{
  "model": "segmentation model",
  "dataset": "rendered roads seen from a driver's seat, with toy cars, trees and houses",
  "train_examples": 145000,
  "image_size": 48,
  "crop_scale_min": 0.8,
  "horizontal_flip": false,
  "color_jitter": 0.1,
  "num_classes": 12,
  "encoder_arch": "vit",
  "encoder_norm": "rmsnorm",
  "encoder_norm_position": "pre",
  "encoder_activation": "gelu_tanh",
  "encoder_mlp_ratio": 4,
  "encoder_head_dim": 64,
  "encoder_fused_qkv": false,
  "encoder_bias": "all",
  "encoder_qk_norm": false,
  "encoder_parallel_block": false,
  "encoder_inner_norm": false,
  "encoder_moe": "top_k",
  "encoder_drop_path": 0.1,
  "encoder_num_experts": 32,
  "encoder_moe_every": 2,
  "encoder_expert_mlp_ratio": 0.5,
  "encoder_experts_per_token": 2,
  "encoder_shared_expert": false,
  "encoder_patch_size": [8, 8],
  "encoder_conv_stem": false,
  "encoder_layers": 12,
  "encoder_width": 192,
  "encoder_positions": "sincos",
  "decoder_norm": "groupnorm",
  "decoder_activation": "relu",
  "decoder_weight_standardization": false,
  "decoder_widths": [64, 128, 192, 256],
  "decoder_blocks_per_level": 3,
  "decoder_block": "basic",
  "decoder_attention": false,
  "decoder_upsampling": "transposed_conv",
  "residual_init": "scaled_by_depth",
  "optimizer": "cautious_adamw",
  "lr": 0.0013,
  "beta1": 0.9,
  "beta2": 0.98,
  "eps": 1e-06,
  "adaptive_grad_clip": 0.05,
  "ema_decay": 0.99,
  "steps": 9700,
  "batch_size": 128,
  "epochs": 8.6,
  "lr_schedule": "step",
  "warmup_steps": 290,
  "weight_decay": 0.09
}
Rows from expert 26 of block 7 of the encoder, named by matrix and row number. Rows with one number belong to one neuron. Each number is 128 + 24 x the weight over its row's rms, rounded and kept within 0 to 255. All counts start at 0. After the name is the row's rms in percent of the matrix's.
# up: expert up (encoder.blocks.7.mlp.up, 32x96x192), inputs 64-127
# down: expert down (encoder.blocks.7.mlp.down, 32x192x96, transposed), outputs 64-127
up.42 064 [112 141 135 126 108 129 143 139 164 166 134 120 134  98 125 139 111 132 139 160 111 135 148 147 117 104  83 153 144 102 111 139 116  85 135 147 121 112 151  93 107 155 128 157 133 136 143 111 142 126 136 112  46 134 104 133  93 104 160 112 142 147 156 144]
down.42 065 [116 113 141 161 113 120 172 151 137 156 169 130 122 122 124  91 115 127 101 115 132 141 120 126 150 109 103 155 156 120 117  94 102  96 146 114 150 123 145 168 152 119 164  98 137 147  73 165 104 129 136 156 159 142 156 115 116 167  78 148 110 137 148 152]
up.43 105 [109 104 155 142  89 131 128 104 145 130 140  96  88 123 163 145 152 197 103 104  97  91 136 119 110 116 118 105 152 150 102 120 133 144 158  88 124 134 141 118  84 135  93  94 145 171 153 176 130 106 116 171 155 151 183 141 113 124 108 154 129  91 126 117]
down.43 108 [117 158 126  96 143 123 125 149 139 139 137 139 125 123 115 129  94 102 162 135 171 140 129 169 167 163 122 128 105 141 121 153 138  81 138 144 117 136 143 154 155 140 142 158 134 121 114  84 133 171  99 146  82 100 114 139 105 153 179 129 125 108 139 114]
up.44 088 [155 151 130 128 129  96 128 115 159  93 148  74 128 123  96 139 133 120  99 127 146 125 138 146 110 159  74 131  95  91 126 138 176 171 136 150 108 124 107 127 123  99 130 123 122 112 171 111 165 131 124 127 137 161 120 120 147 130 114 102 156 170 161 123]
down.44 091 [111 120 133 140 144  95 102 154 130 123 126 160 141 141 151 165 109 128 173  74 134 122 142 129  85  88 148 105 112  91 172 119 176 132 146 137  99 127 137 114 111 124 117 130 106 178 127 141 145 116 121 120 104  90 127 141 161  55 107 143 143 131 117 131]
up.45 081 [167 160 115  71 124 129 162 141 134 129 134 153 124 145 128 150 141 117 120 141 138 149  79 118 162 115 108 158 137  49 152 129 131 143 118 146  83 119 144 129 138 103  99 133 174 101  84 153 175  82 116 133 128  85  92 145 108 142 127  73 121 110 121 123]
down.45 081 [153 144 134 144 144 133 125 114 145 105 131 100 122 153 151 152 108 108 131  78  82  94 136 161 143 144 133 147 121 110 130 152 132 157 106 120 139 148 110 144 117 151 120 129 119 174 152 115 140 126 169  84 116 108 138 135 108  89 140 112 139 157  79  99]
up.46 088 [181 145 106 129 130 141 120 115 145 133  91 123 143 131 116 181 123 116 140 128 149  91 104 112 137 110 124 149  71  93 145 145 141 160 109 153 107 119 144 116 110  83 143 133 159 112 118 116 182 104 120 100 141 103 118 131 139 108 114  91 110 109  96 138]
down.46 087 [149 157 132 120 143 139  68 104 147 127 145 142 141 134 154 113 161 111 152  89 113  94 155 132 122 129 164 142  76 138 149 151 199 129 121 124 146 133 116 170 154  99 140 147  94 148 141 175 145  83 116  71 114 116 106 139 138  70 110 110 132 113 106 129]
up.47 098 [138 150 153  97 139 170 163 122 136 116 132 143 150 136 150 102 177 122  89 143 140 148 135 165 176 155 147 117 170  79 159 117 105 127 149 118 158 151 138 124 116  91 104  92 111 130  99 147 123 131 107 112 152 148 137 115 125 161 139 114 131 124 100 141]
down.47 107 [126 132  97 132 138  84 121 140 141 152  64 113 133  96 104 122  97  99 118 149 158  94 130 117  85 138 117 163  82 116 154 152  97 130 121 171 112 132 159 124  98 143 140 146 125 122 158 102 148 138 117 152 142  92 116 164 127  88 126 109 105 109 119  65]
up.48 136 [153 113 146 111 111 160 147 163 151 121 120 138 108 125 190 115 136 131 125 134 107 101 143 155 182 113 117  91 116 132 148 141  93 133  91 109 137 138 143 154 179 150 121  89 134 121  59 105  89 147 162 148 154 107 158 127 123 139 153 119 100 110 125 148]
down.48 129 [166 113 145 147 180  66 175  90 103 129 101 125 173  90 142 105 108 114 137 163 175 108 134 102 128 134 119 154 141 127 134 147 121 129  95 108 112 150 112 108 114 112 159 147 144 123 144  87 153 142 111 145 128  94  79 135 147 104  83 139 112 121 130 144]
up.49 109 [130  92  99 138 129 127  75  99 104 133 111  93 117 141  81 170 134 147 152 113 123 102 149 107 120  94 158 138 108 151 119 111 135 123 144  97 135  94 122 102 105 119 143 136 123 166 139 166 135 104 134 132 164 134 153 162 137  90  85 159 107 106 114 126]
down.49 110 [121 154 146 113 137 159 141 101 112  87 104 148 138 141 118 147 179 128 145  88 147 149 140 131 146 158  86 112 117 141 112 161 121  95 146 128 140 149 132 126 143 148 125 167  83 100 101  73 125 153 118 111 101 124 149 133 104 135 162 118 166 109 119  94]
up.50 089 [172 101 118 110 149 131 175  95 117 123 143 138 136 114  95 131 123 133 144 153 124 136 136 116 124 149 165 135 150 168  95 151 137 137 153 139 130 120 106 117 146  95 111 152 118 102 127 115 147 123 107  98 137 174 109 139 149 128 140 159 113 158 135 105]
down.50 092 [114 161  77 145 158 142 132 129 184 151  80 145 111 147 163 166 121 114 159 125 119 143 107  77 144 115 117 208 134 129 222 131 109 117 113 168 145 104 125 131 130 153 125 151 144 132 168 127 152  96 128 122 137 127 110 116 125 131 120 105 124  85 115 153]
up.51 087 [ 87 128 132  95 148 107  58 106 138 139 135 101  96 132 118 139 110 152  93 157 120 182 129 109 131 132 132 136 149 108 120 103 101  95 125 138 126 143 124  97 136  95 151 139 141 113 151 132 162 142  86 126 103 143  89 100 105  97 151 124  92 154 125 105]
down.51 083 [125 132 105 117 103 173 107 173 150 169 130  87  71 186 111 105 151 131  88 116  84 122  99  96 119 112 107 135 137 127 135 134  77 120 183 144 122 126 107 155 151 128 142 161 117 125 115 122 133 109 124 100 121 149 165 108 150 132 160 103  98 107 125 109]
up.52 102 [116  88 106 118 133  98 148 143 165 113 135 139 151  93 101 137  95 140 163 146 122 114 157 124 114 174 166 141  65 105 123 153  89  98 124 136 109 144 117 143 125 112 178 128 110 131 145  77 137 126 149  93 139 146 100  98 156  95 120 119 108 137 115  90]
down.52 103 [114 143 120 139 113 108 123 137 123 126 121 135 103 143 148 140  98 140 145 114  92  86 118  97  99  73 127 105 129 101 141 117 122 120 139 128 107  97 126 149 136 127 107 102 128 174 127 137  60 124 104 125 158 111 132 139 117 122 162 104 128 132 143 165]
up.53 101 [147 152 129 139 137 128 143  96 103 123 108 138 135 136 136 130 112 121  94 151 150 112 132 121 180 147 116 116  90  22 169 129 103 154  90 112 115 158 137 123 144 101 131 110 150 105  91 111 166 138 122  93 155 110  93 151 151 106  87  90 106 126 133 121]
down.53 097 [119 134 136 139 177 115 137  85 134 117 120 117 115 115 125 133 134 141 137 146 139  96 141 127  90 118 147  91 107 117 114 141 176 122 118 107 126 105  93 128 118 110 151 125 111 164 191  94 117 104 108 105 109  83  69 163 160  85 116 129 112 115  78 115]
up.54 107 [149 144 158 142 109 171 180  99 169  89 148 147 153 150 118 116 181 146  69 162 149 151 107 140 159 152 180 135 145  90 175 151 108 138 101 123 137 123 133 106 136  83 122 103 111 146 105 157 100  94 136 114 118 141 146 118 128 167 152 102 124 127  98 132]
down.54 116 [129 134  84 126 169  55 117 126 114 142 101 159 131  87 131 145  81 104 150 133 146 109 129 108 124 126 145 147 108 124 164 132 109 152  97 166 132  92 145 128 138 147 161 147 121 128 154  89 151 126 108 149 135  73  92 150 145  71 143 125 129 110 101  91]
up.55 121 [126 113 133 184 113 170 138 111 134 142 123 101 135 151 128 100 137 158  97 122  94 119 129 112 143 181 135 116 118 143 127  93 122 134 113  89 132 148 119 105 127 105 149 121 106 119 101 134 130 119 109 125 170 142 149 123 155 136 113 135 109 108 103 109]
down.55 120 [121 172 133  94 140  90 118 122 182 133 105 129  88 105 114 154 145 135 140 179 170 123 108 141 104 138  90 120 147 146 178 123 138 118 117 120 136 124 147 149 139 101  85 144 116 124 155  83  85 122 108 132  87  77 105 137 113 107 164 122 113 119 147 146]
up.56 091 [146 100 133 131  90 148 137 118 142 144 123 139 138 114 105 142 158 166 154 134 107 143 121 121  94 125 139 112 158 152  91  84 149 144 160  93 118 124  96 127 115 113 103 116  99 139 128 185 107 118 121 106 150 135 170 117 134 125 120 139 144 110 121 109]
down.56 100 [131 174 114 103 146  94 110 151 175 127  93 108 121 112 108 117 118 100 140 160 133 172 136 137 140 159 108 126 135 156 133 130  94  91 121 146 110 107 120 134 163 119 128 146 124 120 134  77 157 166 102 127 129 101  86 142 109  72 144 137 122 125 125 127]
up.57 086 [ 98 145 150 120 127 118 103 114  88 152 134 129 113 135  83 142 105 124 131 154 100 144 177  90 108 153 138 110 116 145 144 128 117 119 113 113 126 134  77 109 148 104 141 164 125 141 175  87 131 160 136 113 164 149  85 122 190  87 112 152  85 139 145 107]
down.57 087 [131 162  92 132 133 169 113 165 132  72 140 124  69 187  97 153 169 136 108 121 154 142 107 111 104  98 112 116 148 125 115  90 131 135 137 110 130  99 155 127 120 106 109 113 150 132 139 156 114 124 105 126 113 106 144  79 130 131 156 132 130 124 122 174]
up.58 107 [ 84  99 142 187 142 101 148  93 106 159 160 119 154 139  65 106  79 128 152 124 142 117 169 134 113 151 148 138 148 187 151 143  96 141 127 149 156  89 134 150 114 122 118 146  79 145 126  88 125 114 160 129 100 161 134 128 139 102 101 166 150 134 104 146]
down.58 104 [142 180 110  71 113 131 118 142 132 134 106 159 107 142 106 155 125  93 111  93 139 118 141 118 110 107 129  82 153 137 172 102 110 145 140 143 103 119 161 133 116 134 150 138 122 128 137 190  92 121 128 133 140  92 123  94 111 138 119 113 150 139 147 154]
up.59 110 [117 125 163 122 117 134 124 121 109 111 104 155 152 169 103 171 169 133  87 117 125 157 101 103 126  92 174 131 138  98 130 114  93 121 108 119 114 101 138 122 131 105 104  96 132 115  81 201 158  92 159 111 121 134 130 115 117 132 122 114 105 105 107  97]
down.59 107 [148 118 112 139 117 117 122 128 152 148 125 133 145 166 102 142  99 142 130 123 131 117 127 133 127 161  91 121  97 131 166 132  96 124  90 126 165 148 110 115 172 132 176 143 132 116 121  50  89 135 135 126 121 141 102 137 136 119 137 139 124 119 100 110]
up.60 068 [131 149  77 100 118 119 127 170 109 160 140 148 131  65 152 168  94 125 109 132 160 123 105 109 120 119 137 119 116 111 162 135 148 121 139 183 126 126  90 127 151 119 165 122 135 127 144 125 138 141 109 106  96 142 120 114 128 105  81  93 123 123 123 121]
down.60 072 [124 145 126 123  76 158 114 130 126 150 132 162 108 137 138  91 126 177 102 163 143 133 142 130 126 116 134 130 119 111 116 119 121 129 137  86 128  92 133 109 132  98 105 121 131 123 152 177 136 102 118  55 137 119 153 125 118 105 178 119 144 134 107 149]
up.61 098 [122 140 130 149 120 166 148  91 156 132 120 126 127 149 122 128 172 181  95 130 124 156  81  93 162 128 195 126 152 133 105 100  97 134 140  88 113 124 132 131 118 128 129 107 133 124  78 197 109  98 147 127 156 135 145 141 122 159 132 114 133 107 116 115]
down.61 103 [111 149 101 107 170  96 131 117 179 141 144 107 114 131 100 152 115  86 148 142 172 127 116 100 131 134  97 124 120 158 172 130  75 104 105 195 136 134 117 146 144 168 135 134 113  89 115  62 137 142 113 139 112 108 109 180 124 104 174 151 102 130 111  84]
up.62 103 [132 142 108 156 166 119 157  98 133 105 123 103 137 133  95 124 123 149 118 154 136 151 136 127  95 158 132 117 142 177 145 122 166 171 105 133 175  75 132  96 110  90 119 134 105 117 128 136 164 154 119  97 140 140 114 114 166 125 125 150 147 152 140 119]
down.62 108 [105 150  77 136 153  99 120 146 128 132  83 166 142 105 115 149 159 124 166 115 151 149 152 108 102 119 128 153 122 114 202 137 160 139 116 195 140 123 184  96 111 156 113 141 137 136 144 147 116 118 111 121 159 109 113 132 127  96 107 115 124 112 110 122]
up.63 107 [110 142 152 123 135 165 144 139 157 129 119 101 107 128 188  82 161 165  92 119 119 136 133 130 174 139 130 126 154 135 115 121 104 116 149 110 115 150 158 109 113 175  87  92  93 132  94 144 118 148 103 139 128 153 148 127 112 124 172 133 100 135 121 114]
down.63 109 [129 118 129 134 124  99 139 118 123 163 120 122 118  82 111 115  93 151 171 179 172 134 126 126 143 122 109 158 132 155 109 138 153 101 113 178 117 149 111 135 145 151 144 159 135 125 118  75 131 160 124 178 125 131 121 159 152 117 133 145 115 137 150 119]
up.64 070 [132 136 161 152  99 127  91 130 103 122 113  85 103 141 162 130 122 134 130  69 108 110 162  98 127  81 136 111 150 127  74 112 141 139 118  64 110 122 121 120 121 172 141 141 187 112 106 162 129 124 152 113 170 118 174 139  70 103 123 174 117  97 113 102]
down.64 072 [123  97 137 126  92 196 143 136 153 147 169  97 152 137 111 111 192  89 165 181 157 144 126 154 138 167 136 122 160 153 136 127 128 162 164 145 127 183  94 175 145 133  97 164 141 112 133 115 153 130 155 166 109 113 149 130 153 134 141  96 109 124 139 161]
up.65 090 [139 108 116 169 141 122  97 134 146 154 117 101 135 139 115 104 145 154 175 138 141 120 185 129  97  94 153  97 157 176  74 138 143 148 142 117 141 145 135 117 129 125 113 127  77 154 114 146 135 137 142 127 180  97 143 170 129 140 130 176 128 124 166 157]
down.65 091 [121 150 115 134 134 125 151 131 124 153 116 170  77 101 133 177 126 141 139 151 118 108 144 155 126 148  96 152 153 173 169 138 140 114 147 180 140 113 166 135  99 103 153 173 157 131 107 153 141 161 126 160 111 127 129 107  98 156 129 157 100 133 149 132]
up.66 127 [125  99 130 133 130  92 150 135 142 136 176 150 165  80  63 116  94 145 158 112 133 121 128 129 124 182 164 167  97 138 147 170 104 133 122 169 110 151 115 135  97  99 153 125  89 120 129  95 139 119 147 111  76 173 115  95 141 101 116 125 165 136 124 102]
down.66 125 [107 132  79 113 158 102 109 132 130 114 130 177  81 160 129 150 109 125 133 106 115 141 112 117 127  90 123 104 124 101 176 121 113 153 126 115 109  89 130 121 162 139 150 114 141 145 137 141  94 118  87  83 133  68 100 160 105 114 144 104 141 148 115 154]
up.67 102 [140 123 128 122 116 145 109 110 102  94 109 128 126 130 130 146 142  90 105 138 124 112 115 100 160  93 170 101 123  86 120 116  84 158  89  78 117 130 120 129 157 126 115 110 182 109  58 136 150  95 157 134 160 113 138 147 106 133 114 112 108 107 136 125]
down.67 095 [150 139 169 121 164 113 154  74 159  93 140 112 157 154  76 118 158 123 141 119 152 122  98 155 109 155 157 129  93 147 163 108 115 103 151 135 136 167 107 132 105 127 121 109 128  81 158  89 146 115 104 117 124 127 114 149 146 133 153 149 158 127 113 144]
up.68 103 [140 127 136 158 117 135 103 123 159 165 116 135  94 152 136 104 129 181 125 110 112 145 118 111 100 140 160 115 162 125  74 103 133 112 113  90 144 135 133 124 134 157 120 141 108 125 132 158  99 108 107 118 151 120 139 149  96 133 148 154 105 125 111 132]
down.68 102 [137 122 101 147 136 126 147 126 167 146 127 118  97 108 102 137 128 162 126 149 136 116 102 106 163 157 109 149 175 174 151 138 103  89 123 181 126 139 106 148 127 152 125 151 122 106  97  81 128 142 128 153  91 121 118 119 104 170 151 139  83 137 162 164]
up.69 105 [142 119 154 132 111 145  99 138 139  85 121  99 103 129 170 135 169 180 112 102  89 117 152 150 104 100 118 130 159 129 134 118 150 149 120 108 146 132 140  95  80 158  99 102 125 166 139 194  87 148 139 182 156  90 160 130 124 142 113 132 125 108 142 108]
down.69 107 [124 133 133 119 148 108 142 137 110 149 129 124 173  96  97 116 112  97 178 135 159 130 152 150 111 138 131 140 110 123 129 127 160 100 152 140 143 158 177 139 134 156 140 187 122 114  81  89 143 151  95 163  87 113 101 142 139 113 126 155 111 107 144  93]
up.70 108 [110 147 138 158 112 120 147 118 136 116 141 165 161 122 113 157 112 130 149 108 131 153  71 133 110 126 136 147 128  95 116 147 103 124 132 144  73 146 115 148 123 100 161 127 143 120  85 117 122 106 134 129  81 130 129 138  99 104 108 104 109  91  94 123]
down.70 108 [105 142  85 134 127 120 105 127 105 130 139 140  94 139 126 114 115  90 127 108  96 136  86 150 112 111  94 123 115 124 158 131 133 128 119 133 135 115 102 140 157 146 152 116 153 141 148  61 100  97 113 111 157  74 121 154 129  93 146 102 113 127 118 143]
up.71 097 [ 95 158 145 124 145 105 111 136 106 176 150 153 128 163 114 124 144 171  99 126 131 187 132 121 107 145 124 142 129 148 119 107 116 130 147  83 127 118 113 128 136 127 134 123 116 142 120 149  98 136 114  99 145 154 109 115 101 140 157 144  50 138 112 108]
down.71 094 [125 125 104 113 100 168 111 135 128 137 149  80  82 137 122 142  93 153 110 152 105 131 107  90 120 143 141 124 131 155 149  97 100 116 137 142 143 136 111 170 105 174 111 139 104 116 142  77 124 122  64 111  98 140 116 162 137 161 148 136  72  96 133 123]
up.72 102 [143 142 152  99 125 155 145 134 158  95 125 139 123 128 190 127 165 113 111 141 115 119 117 170 186 146 135 104 126 138 175 128  90 131 102 123 148 117 149 127 138 119 108  98 140 132 101 139 103 140 137 128 111 133 177 147 119 196 159 126 119 148 139 137]
down.72 101 [136 105 112 159 162  79 153 122  94 155 132 163 151  84 126  99  98 129 156 139 139 103 138 109 124 123 118 137 115 146 139 130 106 118 116 115 131 154 125 115 114 157 132 142 104  91 118  83 163 159 113 156 138  88 115 147 133 113 117 149  95 155 126 116]
up.73 116 [114 170 147 146  83 184 161 107 177 141 138 121 115 143 113 123 179 185  99 108 111 155  76 117 153 125 178 155 149 124 122 109 107 111 113 129 140 129 133 111 130 129 116  96 122 124  94 164 126 111 158 129 103 140 169 133 110 161 131 125 138 104  73 128]
down.73 118 [137 142 120 127 147 109 127 132 130 131 131 135 146  67 123  96 115 159 153 127 150 119 128 135 163 142 119 127  98 155 158 141  83 129  82 151 129 124 120 131 125 161 154 134 132  89 120  51 122 142 121 149 129  98 121 193 136 116 166 117 115 117 116 102]
up.74 110 [103 128 144 157 119  90 165 114 143 140 128 148 147  81 105 140  90 139 128 147 127 143 117 125 134 171 163 171 105 123 118 157 137 128 116 167  97 148 100 154 132 121 161 118 119  98 109  81 145 111 143 125  89 155 131 107 138  71 114 113 159 128  97  97]
down.74 108 [ 96 115 137  94 151 122 119 134 121 131 148 158 108 158 149 129 121 132 126 102 131 140 118 128  96  74 115  95 146 117 161 117 138 140 138 139 130  72  92 125 120 159 128  87 132 164 139 108  64 108 121  73 126  90 120 146 127 131 143 104 147 144 123 141]
up.75 098 [103 118 144 117 113 126  99 134 124 148 117 139 129 162 136 110 144 173 114 109 127 163  97 109 135 121 163  92 160 122 135  84 115 122 119  76 150 137 127 130 137 161 116 123 112 111 128 139 100 109 132 150 147 127 133 114  78 154 123 169  81 115 141 118]
down.75 103 [151 122 147 123  97 127 148  99 154 132 111  93  88 150  85 109  91 146 106 141 113 139 136 107 156 134 127 116 133 183 136 101  99 101 139 147 133 134 124 156 116 178 124 142 125  77 105  95 129 169 130 143 100 118 116 139  91 123 122 131  76 116 135 114]
up.76 096 [144  92 100 167  98 128  81 117 122 126 116  92 168 158  61 154  99 148 175 117 116 121 142  96 102 145 122 131 134 138  80 127 157 140 158 121 103 124 101 102  93 138 160 146 120 137 139 108 142 101 116 139 147 146 159 163 157 109 115 111 147 106 110 120]
down.76 098 [105 177  89 120 124 149 116 153 141 112 106 155  86 128 109 139 130  86 196 115 107 139  94 108 152 150 136 100  98 133 151 132  84  99 161 149 117  87 116 173 141 111 136 111 153 128 141 116 105 111 107 109 122 121 118 116 106 119 139 110 171 112 137 145]
up.77 098 [130 157 122 131 129 141 118 133 138 132 156 127 140 152 148  91 151 111  76 130 152 114  71 131 150 132 176 100 138  98 102 111 122 143 114  63 148 131 124 153 170 132 122 100 133 143  94 129 117 108 181 126 119 105 153 128 119 120 159 126  96 134 140 149]
down.77 094 [112 111 140 148 192  76 145  83 147 110 140 113 104 127  85 144 104 135 143 168 147 108 136 128 100 143 130 107 100 179 131 130 116 131 144 164 129 142 123 114  91 151 134 108  92  96 157  80 145 133 115 130 124  78 107 170 113 129 114 149 116  96 169 157]
up.78 066 [116 132 141 154 189 138 143 151 122 156 155 188 155 109 123 114 118 104 135 157 126 113 180 121 153 143 112 128 159 130 115 158 110 144 139 113 136 106 148 149 165 104 102 166  67 144 146 112 118 123 154 129  86 147 139  96 126 107 124 144 158 139 121 110]
down.78 067 [104 107 111 121 108 131 134 129 154 124 121 148 159 120 102 202 104 148 109 121 149 132 130 102 135 165 133  97 160 108 154 122 104 113 153  70 107 120 126 137 144 111 154  86 139 113 125 151  98 100 111 122 104 129 131 115 200 153 104 123  99 133 152 123]
up.79 101 [132 109 124  90 113 113  73 167  92 141 149 150 104 125 158 125  93 133 120 144 108 169 115 104 128  99 147  78 139 171  84 116 110 165 142 101 125 157 119 156 163 174 153 108 161 136 139 141 118 132 134 110 127 102 142 155 103 123 149 142 129 127 163 135]
down.79 096 [156  92 116 144 160 115 152 102 174 115 158 104 119 150 132 161 137 175 140 172 104 127 137 105 160 115 126 127 135 152 128  89 109 117 105 128 125 146 112 118 138 133 124 109 101 123 154  97 130 128  90 104 114 118 113 123 125 154 173 152 115 101 121 157]
up.80 092 [131 157 134 135 138 132  91 117  97  99 116  84 134 136 163 138 134 102 116 127 136  93 131 146 146 110 118 118 119 106  83 126  98 130 176 125 118 115 137 141 116 140 138 107 179 151 128 124 163 132 147 167 166 120 154 152 150 107 168 116 129 157 136 144]
down.80 089 [131 118 172 107 181 118 117 124 139  88 186  98 113 154  99 127 172  88 146  91 118 105 109 148 124 105 126  89 133  99  81 155 160 128 166 112  98 208 119 140 104 126  98 107  81 105 156 121 148 162 125 133  96 185 131 133 104 129 142 142 147 155 117 120]
up.81 112 [136 113 152 177 134 155 156 103 148 142 160 121 148 142 104  88 146 170  77 123 130 148 145 134 119 181 169 108 178 167  96 124 121 169 122  87 140 159 116 126 129 104 101 108  76 125 122 121  70 117 106 139 156 137 134 116 129 148 140 145 137 133 124 140]
down.81 119 [112 156  69 122 151  85 137 123 167 149  97 136 119 104 103 145 113 148 185 125 158 136 128  84 121 160 112 168 137 152 173 126 105 135 116 199 116 121 133 126 111 135 119 153 150  87 156  90 136 155 102 176  85  95 105 127 106 116 139 146 130 113 138 136]
up.82 111 [120 106 125 195 128 137 112  88 118 138  97  97 122 131 143 118 155 161 128 101 109 114 124 105 109 110 149 162 110 143 108  98 145 126 129 121 124 125 125 116  71 147 114 109 116 148 149 184 156 115 153 167 142 142 183 138 148 140 103 156 167 117 101 114]
down.82 109 [144 156 157 118 128 143 136 125 131 129 137 101 152 129 115 117 140 104 166 144 161 150 123 196 147 114  77 129 134 138 162 164 119  99 121 141 120 144 121 169 151 138 137 159 108 127 102  76  99 153 121 131  82 109 141 108 127 131 197 115 122  98 119  94]
up.83 082 [137 129 151 135 125 102 165 139 141 124 140 193 141  88 141  57 145 126 124 139 166 137 157 150 119 145 144 169 125  96 159 153 123  77 111 157 120 153 147 139 142 121 115 135  97 111 128 129 122 127 124 138  78 159  92 101 114 120 130 152 185 145 133 119]
down.83 083 [118  91 115 138  85  99 131 119 103 117 134 147 104 132 124 129 124 152  63 121 109 103 167  77 117 149 178 143 157 113 150 144 118 165  86 130 122 137 139 108 148 163 155 158 140  98 119 149  90  94 141 110 183 115 107 138 141 131 127 121  91 147 155 152]
up.84 132 [139 153 145 144 117 173 189 112 183 104 149 135 143 143 166  74 132 129 130 117 132 127 145 173 163 180 150 124 133 117 130 132 118 148 133 106 143 156 154 139 170 126 120 122  72 138 106 113  91 143 152 121 162 154 148 139 158 172 169 119 138 149  92 118]
down.84 128 [141 113 116 123 162  72 155 119 110 143 130 135 129  64 142 156 105 120 145 145 152 117 129 101  91 118 133 126 140 128 149 158 122 116 105 148 120 123 136 111 117 129 123 112 132 116 171  90  98 124 105 167 138  68 122 185 131 102 121 105 101 100 136 147]
up.85 105 [ 86 156 145  94 127 147 112 127 114 142 165 149 135 134 119 136 140 119  86 125 121 183 134 111 143 127 120  98 166  70 184 112 123  85 132 132 150 140 142 146 114 136 134 116 130 131 112 155 106 167  76  95 108 145 122  82 101 141 130 134 132 119 153 117]
down.85 101 [134 108  96 132 144 136  97 111 114 145 163 152  88 128  81  98  82 132  87 107 115 138 110  80 155 149 135 128 118 162 146 130 139 135 130 122 121 143 127 126 117 188 125 127  97 144 137 128 158 136 103 127 139 129 139 146 171 118 100  91 126 128 108 117]
up.86 108 [150 124 119 153 138 138 148  74 103 132 138 100 116 158 125 100 110 136  84 122 106 140  95 145 153 184 127  96  98 129 132 103 121 176  85  76 125 161 125 145 166 134 168 128 117 123  93  78 125 152 139 128 155 162 135 115 166 128 145 134 128 139 103 127]
down.86 106 [123 160  91 111 166 119  90 124 164 139 113 129 105 115  90 153 171 136 131 153 146  94  96 129  97 107 113 105 117 123 164 119 160 117 134 157 125  96 115 121 120 129 114 127 133 176 193  98  93 107  89 130 116  88 126 162 106 113 124 127 139 114 152 169]
up.87 078 [151 151 127 145 106 122  91 123  92 132 133 127  90 113 147 131 131 111  93 149 106 130 106 128 108 110 106 132 122 128 137 132 142 131 127 129  82  99 154 133 104 120 141 119 156 148 140 100 125 139  85 124  91  66 144 174 148 160 142  68 136 125 170 119]
down.87 072 [149 113 152 163 168 104 139 117 147 105 165  96 142 141 139 142 120 132 125 119 124 141 108  99 141 118 136  89 163 158 165 194 123 134 141  93 131 128 121 128 132 117 136 101 113  96  92 146 114 128 132 131 107 165 139 125 199 132 112 123 176 166  85 138]
up.88 073 [119 125  89 109 120 103 108 107  72 149 107 117 115 133 126 144 100  98 135 130 111 140 120 142 121  90 132 105 110 138 115 106  95 140 133 113 123 134 130  92 107 115 160 126 179 125 128 154 156 114 110 130 125 110 125 139 105 112 102 117 108 157 166 135]
down.88 069 [134 126 122 133 136 142 142 113 197 111 133 132  78 119 128 189 151 125 133 134  91 120 166 115 108 162  92 124 124 144 135 127 153  89 119 168  99 129 141 112 136 105 134  57 133 114 161 127 130 100 130 144 116 141 140 141 114 131 133  92 134 159 138 177]
up.89 084 [116 158 120  85 124 118 159 170  98 160 166 186 137 109  91 172  83  90 190  76 151 148 121 133 128 152 152 112 150 129 155 149 139  96 120 160 138 142 113 148 148 126 143 114 103 117 150 128  97 135 133 120  91 123 132 101 102 122 101 124 141  88 164 116]
down.89 086 [124 143 112 112 151 147 102 158  90 115 155 146 124 184 154 120  93  91 105  94  57 135 117 147 162 140 122 126 156  99 151 108  95 149 136 108 138 103 114 124 124 153 148 117 146 133 145 119 118 117 148 110 155  72 115 183 164 113 136 113 104 149 145 148]
up.90 103 [114 107 119 149 113 131  88  92 144 112 121  85  97 156 149 134 120 152 125 138  82 113 136  80  62 123 132 118 100 161 132 100 160 148 109  94 130  95  96 117  87 135 146 107 129 178 156 181 118 161 134 124 164 125 129 115 155 113  93 156 122 119 127 145]
down.90 098 [118 185 128 115 135 153 139 134 128 141 128 118 138 150 139 160 164 129 133 144 155 148 145 136 151 128 122 114 138 150 116 136 126 107 126 139 158 161 162 130 136 174 119 186 116 133 129  78 106 158  88 164  86  87 111  88 107  98 158 141 153 104 132 102]
up.91 111 [116 138 100 123 113 100  80 133 118 151 105 126  71 130 143 122  97 135 112 155 109 167 127 126 134  99  88  96 138 125 134 127 100 105 112 115 130 121 115 127 147 127 179 124 137 111 151 127 104 147 113 122 126 124 117 131  86 137  88 130 110 167 151 130]
down.91 107 [125 137 107 121 107 151 104 130 137 161 109  87  59 173 126 131 133 156 101 178 105 134 123 107 213 133 108 131 170 122 169 118  60 111 139 155 144 128 138 137 106 125 111 165 147 133 146 127 127 106 110 154 126 137  96 112 122 143 116 126 103 121 162 144]